config.yaml
encoder_avg_pool_shortcut: false
encoder_widths: [48, 64, 96]
decoder_layers: 6
decoder_head_dim: 32
muon_scale: "match_rms_adamw"
lr: 0.0025
grad_clip: 0.5
Rows from block 2 of the text decoder of a small image captioner, named by matrix and row number. Rows with one number belong to one neuron. Each number is 128 + 32 x the weight over its row's rms, rounded and kept within 0 to 255. All counts start at 0. Numbers have three digits each.
Before each neuron's rows are labels from the 100 texts, of 14976, where the neuron reaches its highest value: "fires on" is the input token at the peak. Only what is clearly more common there than usual is listed. The data: simulated grey scan slices of phantoms with and without marks.
# fc1: MLP up (decoder.blocks.2.mlp.fc1.weight, 1280x320), inputs 32-63
# fc2: MLP down (decoder.blocks.2.mlp.fc2.weight, 320x1280, transposed), outputs 32-63

fires on: "the"
fc1.338:100164177080162140153168157129155095147150135119134147109103123154168134120136132165092162115116
fc2.338:101108137081122104088090128154065104132179115131155124115151133165129144161124095082137120086180

fires on: "spot"; "bone"
fc1.41:146099122104134154109107118113142142187166114131091148188161148141069113128161143117129125080178
fc2.41:139174105108123105105157131133130092091111136123135092138069104101127113053118169171115112151147

fires on: "crack"
fc1.674:079124071112096167111116126112169180119141102142113139163150169057137129145076157186154126135089
fc2.674:151116150112180120169135155181162104135176103110118150092089092150112143058225137126126106106171

fires on: "belly"; "spots"; "limb"
fc1.505:119126084140145130095107115077143097114106152148135101145059106152143116133139141147076103037113
fc2.505:113084125136078128122095231149179118150186155110097122122116075062078160171134088142156153135113

fires on: "spots"; "bone"; "spot"
fc1.718:158143122124164169108117120093178143122124159151147217129147113117120123126101141160148107115141
fc2.718:127119084066153137105096173114225182131141139185127171109096144159120092143113142147088128152163

fires on: "limb"; "dark"; "belly"
fc1.588:061111091072145147083148147122154101112119139134079120109132128108109104100066157097109140082188
fc2.588:095141141107171118141132130098141164094052112136089107099165119132104116100102137096124193124115

fires on: ","
fc1.381:178068138135108120136177130134106071135106148160150044157101137118142076077175126113090129137134
fc2.381:124165131112112129112110111125146150169132110157149116156098109118149127185103140137158122100114

fires on: "bone"
fc1.82:176131130091119151126103179151135155095101129111166132110114099123116126109140125181132113094077
fc2.82:078089123104125101095186126110174119137115116187166085158148103131165125124129136136101127156152

fires on: "several"
fc1.425:128118154082098108102096148145170088105111150078128138092137141072145118104129138125148087161052
fc2.425:117117089127133161167190095132115138136124108130180112162128133186144147117113107136115164124174

fires on: ","; "limb"; "left"
fc1.571:146087146128173142123081143099162116136182114078113149123161129101169121148104112130140131154084
fc2.571:113104120045138167142138100147120172132179125125068157131063146167169127119117124087115130087155

fires on: "mark"
fc1.539:111121137145138124115097085098108109131066133148159139131100164111167143102132165131130128089137
fc2.539:105124155094079177102136175152149148111149161124169126173131120138132142163180129181123124150109

fires on: "no"; "the"
fc1.7:178078185136134073077154092167059170134144139142155152098099152173159087136134109093155119088161
fc2.7:154089106072156124114080188093151142155126078199058200137128104135092127145138177120131094117124

fires on: "bone"; "right"; "left"
fc1.291:132091144227140149109106065121126166138079160158162127152125119064120069092137118125189129123104
fc2.291:104136093096151131114136175137160103145101117176135111150124128076142121130150156161114096132168

fires on: "mark"; "half"
fc1.190:089119144077129153125139097133145137159081140147132172124129062106141138105161152192129110124100
fc2.190:153127110156168123156124144159086116101154131127134133147131156114169109138093144111139126137091

fires on: "the"
fc1.579:030140131142134154067149103160147172082137145157106104152071122122133129150120163108149091085173
fc2.579:130113137192174154123166137130154169103118166124146105170128084133124168062114200098143109118093

fires on: "bright"
fc1.42:113123080063126117165130160159103148145120125079119162139155177100113155120133126123144088148161
fc2.42:100094111105077072063138093084097102111121143109120108141105102098151133127125156139134100131101

fires on: "several"
fc1.2:108094077134091145144168111151130145161173119129118107187113159091140077118155149153068080123134
fc2.2:137137175111155123112094168130148105144081114138196112101156104159117183097121144113177159166108

fires on: "half"; ","
fc1.64:175117109102121132129099173151134130138171122152076110165105129123101138112167135154115081119196
fc2.64:071126156158116106121107091105095135139089090100178129163140079134139131122090181117126162130056

fires on: "right"; "left"
fc1.475:159129106142136149155172145147130129083167079101185188087159140138139118102151138125148138139159
fc2.475:142140105140065105092156081131100139157111152145127074133124087099164137131149147149185110094125

fires on: "mark"
fc1.52:117114165132171070105150084138072134140098172154113164161085148139171152091172130095086104085206
fc2.52:165175124151091129174071154172089111098106117152161134093133097122074125172103081150156173157084

fires on: "limb"
fc1.635:069105111123149118122112150090181159186121134145085071094161149130111128089141182101153138125138
fc2.635:145127163106148101125139117087120151129121132134146079135129115113137154098108135115099114109116

fires on: ","
fc1.94:082096078114113114104138114105097120201173085185107108182134147140150122121125125188154111113169
fc2.94:186126161126147135166143160175173135089118166088135105108105113089114126095127073113096085118160

fires on: "spot"
fc1.242:111133113102138131135133096099111127145097115191157168147164136140156166130117156125136128116114
fc2.242:143164127136150152109137133188123081124153160097103094170087105118078109114157126178093087110093

fires on: "crack"
fc1.601:127093088134099166132158128061150155122144072116141128168095202121128152155150145160185113128089
fc2.601:111106128098169119130124139160136072139136170141122163107130073175195068120103127112082145094180

fires on: ","
fc1.726:174135187134112125127129145157108124155125147147166080126094117150094114123161078150135083164168
fc2.726:088110097140121130178118112153121155120171120104076119119134132131168095130097114139122093132108

fires on: "mark"; "half"
fc1.655:119125098109133146087130120125095114141156134172132141190105111129130145151111109171111064099212
fc2.655:137144162162108138165096132159120140099075139083154099098140153133112132080124159154123138146023

fires on: "limb"; ","
fc1.390:111115088054143112208070155135143100137104140104100116051140148142122123122127120095164132115142
fc2.390:152081159126098147039111120103117133128144135159082083151105038141193139129153188165117093135131

fires on: "in"; "spot"
fc1.204:103113103090145135103146134156166147147210127142138152098145147155108087128096069068133086151176
fc2.204:177123085109104161128130174075160123122061078125076078109122113081091146109102165162144190181119

fires on: ","
fc1.503:081105113097115110118145100092129088115128093124143080127149126164155123156155119142135100148114
fc2.503:116113103084142092142157084122142120112101162130167183112153156083112142100136137140130108116165

fires on: "half"; "mark"; "left"
fc1.736:206138164137132101087106110205088130138136114152117150142164138102125111148136137142099136097104
fc2.736:196101121219125112089172118121162115108091100196137129125108093127137121097141102137160140183137

fires on: "several"
fc1.589:094147114071107173097186095052083124150144096149091106174140161129120173107120112146127127079114
fc2.589:141085171126085067080095128119170147124089153118168075121100126099134121084162093118113080162102

fires on: "<end>"; "the"
fc1.85:124138150106135151132117100153092077139157088126134192094121175142103140121155134130100132131168
fc2.85:111074159136109143125149076095112135165115109154141165152129167163169093115157135122073138133201

fires on: ","
fc1.449:129113137146147077101121069170109119142175146148077118178119129138150097119104105121123084134173
fc2.449:155157106113098168137147165085141126119111124106211079133154166126105143124169140184110145100126

fires on: "slice"
fc1.398:103107019102126148185077122140116092175073130142107166122059111133156100111155143164167129131079
fc2.398:146129167144147119105137103155138117032122091117166095091195147151156160069091102082108114093121

fires on: "bright"; "spot"
fc1.288:107123079060122131129157101108119130163120124097144146155149149090124142154217143135148071129159
fc2.288:087144064134145096096160068112072096121081123119154131111118147126138177104172125125091083093107

fires on: "spot"
fc1.609:115122123068129138077114091134132156126101071194129119129156161137141117109147152189135113126121
fc2.609:082105114130135096146108136117119058117144159089137088173075135160121139118146150086143068080143

fires on: "bright"
fc1.270:147154132106091206061145122106152110139118133110116117145105148142122099116125184124118072105173
fc2.270:137157136157197154149136102115116151089090149163121132132146175186141123125137200098147129114052

fires on: "bone"; "spot"
fc1.587:153126137144160131077155128116152155111137160178130236191137126129124110135137128125129111128155
fc2.587:120124064057108125112126151134194148136128154172124128156123111072142125140142150166141065151170

fires on: "half"; "mark"
fc1.37:149122154143068118144164108164107074118159161169160119146124104105100161108177108127083088146106
fc2.37:097138155142130125077143098107127117080140137114102174131094157087137119137102139134114119163097

fires on: "slice"; "the"
fc1.62:119135162112146076075161120145145120145175166174117158080083138099112103134152098169178119133167
fc2.62:136165088140139154169106191127137131073080076135092151121103096129196169155108138103111091115090

fires on: "right"
fc1.476:149152123179140106117119139160075139098082203181121144141132117112118100100127133123103147057201
fc2.476:138103092143163139066088126157068138118098112132121157144128128138113117114158113136080180127158

fires on: "bone"; "spots"
fc1.698:133104146100164147103109135103175161128137172173167182144122122141119111133129112149126110124134
fc2.698:117108088056146128118094150120222177141132146186131159143129142120105119119114124152112094150190

fires on: "no"
fc1.124:155164160064170093053150102116138112188179128151102143152104129139081100121100145138165133154184
fc2.124:181128167077166073098075070088093090161203112082106096126135153132073104129109135117169131155204

fires on: "limb"; "head"
fc1.290:084126112080118132089138120105129133132069112153081098136123138125124096115097142066156113084123
fc2.290:144122165129197112136108098067120173120078108169117160115134136133127077133107107038100145073106

fires on: "bone"; "<end>"
fc1.502:157141095166138095164130157153036135086089104171163099153133127125118105148114080127124098124070
fc2.502:160129120087133094176116181142104173149142117147126168081105130118141126121106120100141140137109

fires on: "dark"; "half"
fc1.392:096111039118144113137121093153160131185133149131095097156099116142126124077147106115156115141107
fc2.392:155189094153127133131159150129113123141127140130137106156126112102161194108062118126104127088121

fires on: "dark"
fc1.477:076184110111092100158141103113144159130115188094121142106154088121153122126133146097155150120142
fc2.477:079149120071086104156134110155120155149149169145131068200121109106112198152166151179149078136101

fires on: "half"; "limb"; "spot"
fc1.161:171113119093134096174149132170131164124105126149091149190154146112115167081150158087146130100173
fc2.161:161096139156101124152109130147166111179161137154128063101171111161098085076121067132177148118136

fires on: "slice"
fc1.221:063103082116197125139134138113145146092120134149173129124128164113167129139131140108127127108095
fc2.221:087116162125156101153094182153146126136121113175164133096138157144110112134102071101086112129139

fires on: ","
fc1.294:101108124098100126139138104108153142122210127138137198149169165088142216161093136182182119159125
fc2.294:115150140118161163108124129179087179152110108090130049119101091162105085086199111106094132079117

fires on: "slice"; ","
fc1.232:180174086179154090077168087126101177147113173110118120138123150120082112132088115181167158126164
fc2.232:096213122123156129050169036127099116110097133153118150145129132106128143127099162117153102120144

fires on: "bright"; "the"
fc1.320:165149121195141170100139142113083123146101134104147132156076183155144141104166176127128114071126
fc2.320:125177082155195166113118135127173123089082123160140107181132135123122122143118211099121098119092

fires on: "bone"; "spot"
fc1.150:145107137121153163092126158124181160125134175168150204120139131134120100131140161162134133104151
fc2.150:122121055068154148111098154117217177140117142165104153121121147142132109126114155137121125151169

fires on: "limb"
fc1.18:100123082037147163085151088134150147151129088182055102100161118117122128084080149087131093106160
fc2.18:134113145125167128146117140112146169091051092144118117083124106143107092108101133088105146141104

fires on: "left"; "right"
fc1.662:154115135112116089087094168127079185054173105164098097091168109185163108131129106136137144087202
fc2.662:134145124127071120099140055147068099112102147140161047196131099106152150094183139160126094125127

fires on: "half"
fc1.414:103093084142076166159149124112140119142118115124166129111159130053139149159157140168129111157080
fc2.414:084090166081158067129129118126156101115115129134098137132109121165141141098194111076111111079133

fires on: "mark"
fc1.159:115129122108124135067073134150122134126131103165138159177138103147128097121142103155082048126204
fc2.159:145128165159163128158160102137123091109100172073165036154105169090140136135146187154129164137084

fires on: "bright"
fc1.526:140114123074110060140110058079121069139120115095133179129110112085084127134106093148180140173133
fc2.526:105102071174096063091140088112091106159133118103145162145161070155108144108108080142129115156089

fires on: "limb"; ","; "head"
fc1.147:144119088060136143098094107103128128165149111099028086094150138149131165110086127130171117133162
fc2.147:138116056051131151163075108158102065093148086124076088112139122160113165100119140095159104110095

fires on: "spot"; "spots"; "dark"
fc1.254:137106171085155043087156117141100154148182161143106120143107153116134134097179107168164117085211
fc2.254:123150104123115133138104214136169139135078132161149128128146073127115116177079137142114103120087

fires on: "spot"
fc1.690:093102122054145123120173092089096118130073152098120169154118131096130121112164141153167098096163
fc2.690:145133086151174093126134090109107099115132119154156179082107099131102121089154097096083125130125

fires on: "limb"; "dark"
fc1.423:106083080093166140145132135096138173144121149155099117155136139134137116090124158080142123067132
fc2.423:157100116113169122144113124114146146107106053127149123098126178191117062123137066065132150157129

fires on: "slice"; ","
fc1.511:137146066142098093121159068106119161146139140092099116141151143106112160120116159148144126107158
fc2.511:142225159138179123106138068161129157126141134125103119094120113111113127103116089131103153122127

fires on: "spots"
fc1.168:122175102100122124110078135116112115109134126114066116203140120143118155112126159163129079136096
fc2.168:173149129224138125140146138113088133094063152149129111102085097155181130156126141095082164125123

fires on: "half"
fc1.513:091141100077177163088130119107191150110122150150109185140160098098125105122085150155126126115169
fc2.513:107157089057171124145142120130186136094065102195113125125143075108113123093129162152118126182164

fires on: "in"
fc1.684:130128066108143117143101088127180123162126197152084074137126152128094145136122129119140086154118
fc2.684:140133133112099145120152150170120138160137161127142055200111127091125154140154172156183088133088

fires on: "bone"; "<end>"
fc1.677:187147075149091114181154121139094148103077091162116114180127137122126120122128131098156101131069
fc2.677:134086136108136103104107141076129166143192106140114151106127132113129080144076091094149095090158

fires on: "dark"
fc1.331:123129138177126093154133116144138130102113129104131089090161117138132168208144130170167149139101
fc2.331:121158134119084097119135112168087082143137154110144065180124103092132139112160166173169072133123

fires on: "bright"
fc1.564:127134119144208104171118136088151095122050129133157089112137142132169124115129148143137129101077
fc2.564:106130116121065157054167100170085132124176134112120166140161128131174110151169122127110146150139

fires on: "half"; "in"
fc1.262:142132121125178143112159139135143137109151129167142132121132136125130126113124175123088118079172
fc2.262:180092157169153109126085108103182097142122055089116144072125135123077070137143116096126139220133

fires on: "crack"; "spots"; "dark"
fc1.119:130125080051163152095130158124156162112128152172104125135124108121106106108131163142136111095182
fc2.119:126156078101170158163123149148170162081061059136111106108136096163117084124125112096117171178130

fires on: "spot"; "bone"
fc1.669:099072094111073157103167132148112151159186098140115173208117159131147115144108133117160114126174
fc2.669:139138147133125119112102170103228086130108128124160076054130130142120094079131124114077101146125

fires on: "dark"; ","
fc1.13:160121186145118110128135125141159075119070196082133099104065112153085135090166164143112086110110
fc2.13:122161100111099169102151089090120156166151125152187074204157169124220154173141136139161103154116

fires on: "spot"; "half"
fc1.158:153089136133096103152110136115145183121091138144101120154105168130105137123129134105128102111135
fc2.158:120151144111142122121117110152186117136200139196161118114158147133122099119116086145097137137174

fires on: "spots"; "belly"; "limb"
fc1.284:130087160084135128085141131072143160122088160136133143126094082125135090100098128087109145064138
fc2.284:135073109121198113150103128092193167049090089171125140105113115173075099146134075075156147082155

fires on: "right"; "left"
fc1.372:161126157158145122138095070135064138086126120178094163164119124124108127099131082124129161131198
fc2.372:143144133141112106094145060139045118137110135148139136172117090055144129096167115162112100120143

fires on: "the"
fc1.315:168119130142119150116171133146125146120127110120153045167135154138125098142139128138123174146132
fc2.315:092181105138112171115194138148138071135092131092132153128098089061162156131119195126159086137110

fires on: "the"
fc1.695:098118132163159133147167118118137201148123131125112124121169111149154121192181126171143124085170
fc2.695:100154165124100109137147066106109141141149149130148095147129148103159147108144100145118076130135

fires on: "half"
fc1.752:117092130059103154132130132123132138179157124127135171163150102083190140095163130136162124162104
fc2.752:105108074146152114116175133114129121137139114161148092164086135142026142167106161127129115072133

fires on: "limb"; "bright"; ","
fc1.591:101150149120171156140112165154130065121108180124135087155101108126165125111147090151141098144165
fc2.591:137093116124117120135096120133117186136078106124124144104160182130143150122109169092128125109042

fires on: "right"; "spot"
fc1.405:160138151095158138112098142181109130202137116157118119168121137162093080132103091139131097123182
fc2.405:148146140133083144097119105072161135111114149097151025147145176149148190080108167101110131155126

fires on: "bright"
fc1.723:080103115065104114115132132126133132134176114104132185116118112108153146144111114126162102119153
fc2.723:083081098093084042095134115116111119098133122104140160133127142117127157130102095134139116142141

fires on: "spot"
fc1.366:116109110112124128088124106129117177175193080177102134216127124162098138118119099121120091105235
fc2.366:152157132151133109151104195121158069099085184066151075084120150112114084089115175146105146157077

fires on: "slice"
fc1.504:156102067111132118125175156141134142148119120155128064127148124134126130098149117090135099080154
fc2.504:143126142169148120141107139154124134102112062127154143092136140148101090150118050082160144171109

fires on: "no"
fc1.367:113113112107123149166078174099176128088088108121109150129139144106123140122139145123131144158089
fc2.367:086102136125165132153147129139112094151189147171190119097146093180097122166119089076099112048193

fires on: "right"; ","; "limb"; "left"
fc1.737:122148068094120106085130076106112056160131117142082119120171154173147164141098123129161094133118
fc2.737:117116146084068083096158123135123163143133128157122076133149098107109101114134168140167119139117

fires on: "left"; "right"; "bone"
fc1.79:116098127109114134150101082103150149155078113154084126174156169072120139120139183141157109115159
fc2.79:164113113057167095124143155150139071124180088157153130095126077156129114084097084122115158133184

fires on: "several"
fc1.402:183162127110123104073136169192123138135115165168094193110101142126144093167140150094079113109170
fc2.402:141080129177171116120128127124154136138128140152157073118118073193143124133139139155136130140116

fires on: "belly"; "limb"; "head"
fc1.278:101073108054100112103119125092180142137132129134037140129156138152164133152108140104150097115138
fc2.278:102109117087148087103130115093125140109064118132124105121162156078106133107089109079149134077117

fires on: "bright"
fc1.196:106142143068078088108139107139117141114136121085132159113135105097123161122091120139129113120151
fc2.196:102081095100086033105104121103113121100148125109141162131141138120115131147082106134144103126122

fires on: "several"; "mark"
fc1.92:195143172146165131079117208199126137137110128152108179140143150160113124185125137154085124107156
fc2.92:192114107185123083115168152112135138135090131140141112108142084115175144086131135134156140155073

fires on: "bright"; ","
fc1.280:092128097143130136148101139052118133118078123160118070125139145118164133127127127177109132099148
fc2.280:110115179118132113114155091211118087101138151072131176133112086110121087113147166132135115153063

fires on: "spot"
fc1.144:094084108083117105081118088138113113166182117147134205138146148085070123179082164131172120138113
fc2.144:151170111120165170142120092117118150114107127128095043136111127169086163061208168136136130104157

fires on: "<end>"
fc1.227:162131138070125110091112079053157063199124098134172123181128162114150156166145134184116120139145
fc2.227:088146113102064115081136154086111119125117168112119100163150124105167123159133166164171073141110

fires on: "right"
fc1.271:111078115171154113132156128099179105109111157122163134121142189121140145124127120091148127101080
fc2.271:121195098144134149135141125162147160110172106147124151085127114129106079172154068159079139158165

fires on: "the"
fc1.111:174113120185125100150115092148132122105058128147141144169190143146150070143107121135088119108109
fc2.111:114172159113078104123167116138103111168122138080128102181094135076112160135125164124198059159102

fires on: "bright"; "spot"
fc1.363:135109095152135167142159113069089099111062127121145143133164137092109140131161160154115100106122
fc2.363:158149080151204145090148076100141118133089125144138172145120147164085126091162161116081081108125

fires on: "half"; "mark"
fc1.442:146061109124121163141145183113128116165139096110149141138097135115123121137156152173168114142111
fc2.442:066112148099132126098096094118148115111139139142136101118145125161155171100114126135118158064153

fires on: "bright"
fc1.307:112100068053097100143135121139100151128143122116147197137137150106135155149142125137130125112176
fc2.307:105097083076116080091128114104105119101119119127144163132131145113134161142106111166118130122153

fires on: "slice"; "head"
fc1.304:163163124190129095089168091126090142138114173124123121171135151134096119135097106182158152088174
fc2.304:135215120124190131065174084160091119112142115184131160160131141141122120170098143132157119125198

fires on: "in"
fc1.516:102108171135141096154156142194161071114113141164092135182169103137092119113170148087134148119095
fc2.516:132169122110096125104135117076098119166144185144141060157104123131167132162140158157155114123110

fires on: "dark"
fc1.1:099107132125118105156148100053155117141090120081131099088109096125099116101168150141175111105137
fc2.1:164145148113218124109166093173094165135123175162155157149112136161128158078118176124105092103101

fires on: "limb"; ","; "spot"
fc1.199:099122092128131130171136128105127159138118100145095159200143121108120167136117177107120130114160
fc2.199:141170178162135131128119132197142083140135132129171124099131088131132103120145108140116168174058

fires on: "in"
fc1.708:110157082132123069136121108069123108095101142147078119122108172180168139144125182153102116093103
fc2.708:123145167088105106100144172170070109156156155127156090195110140112118155133129151128118082129123

fires on: "right"; "left"
fc1.724:083136097125148119146180118133148146114130134111090116189152122116141117116161061158134154160172
fc2.724:140133129085097118113122104143091137133139127153154112163192135116120130123144159161129106145117

fires on: "spot"
fc1.742:117129072101098160127114140142158102157128111139169142123130158093138144110155158126153094132165
fc2.742:062059117095148103078141116121162106108124141127149076160128103156143132121188123155135113108131

fires on: "the"
fc1.296:124149115149115159182187147095190098139156135155091189178139134104156107132116140114100166198164
fc2.296:095157078149170135114095105108099107081026094109142123129148127179163147125090152099144124130114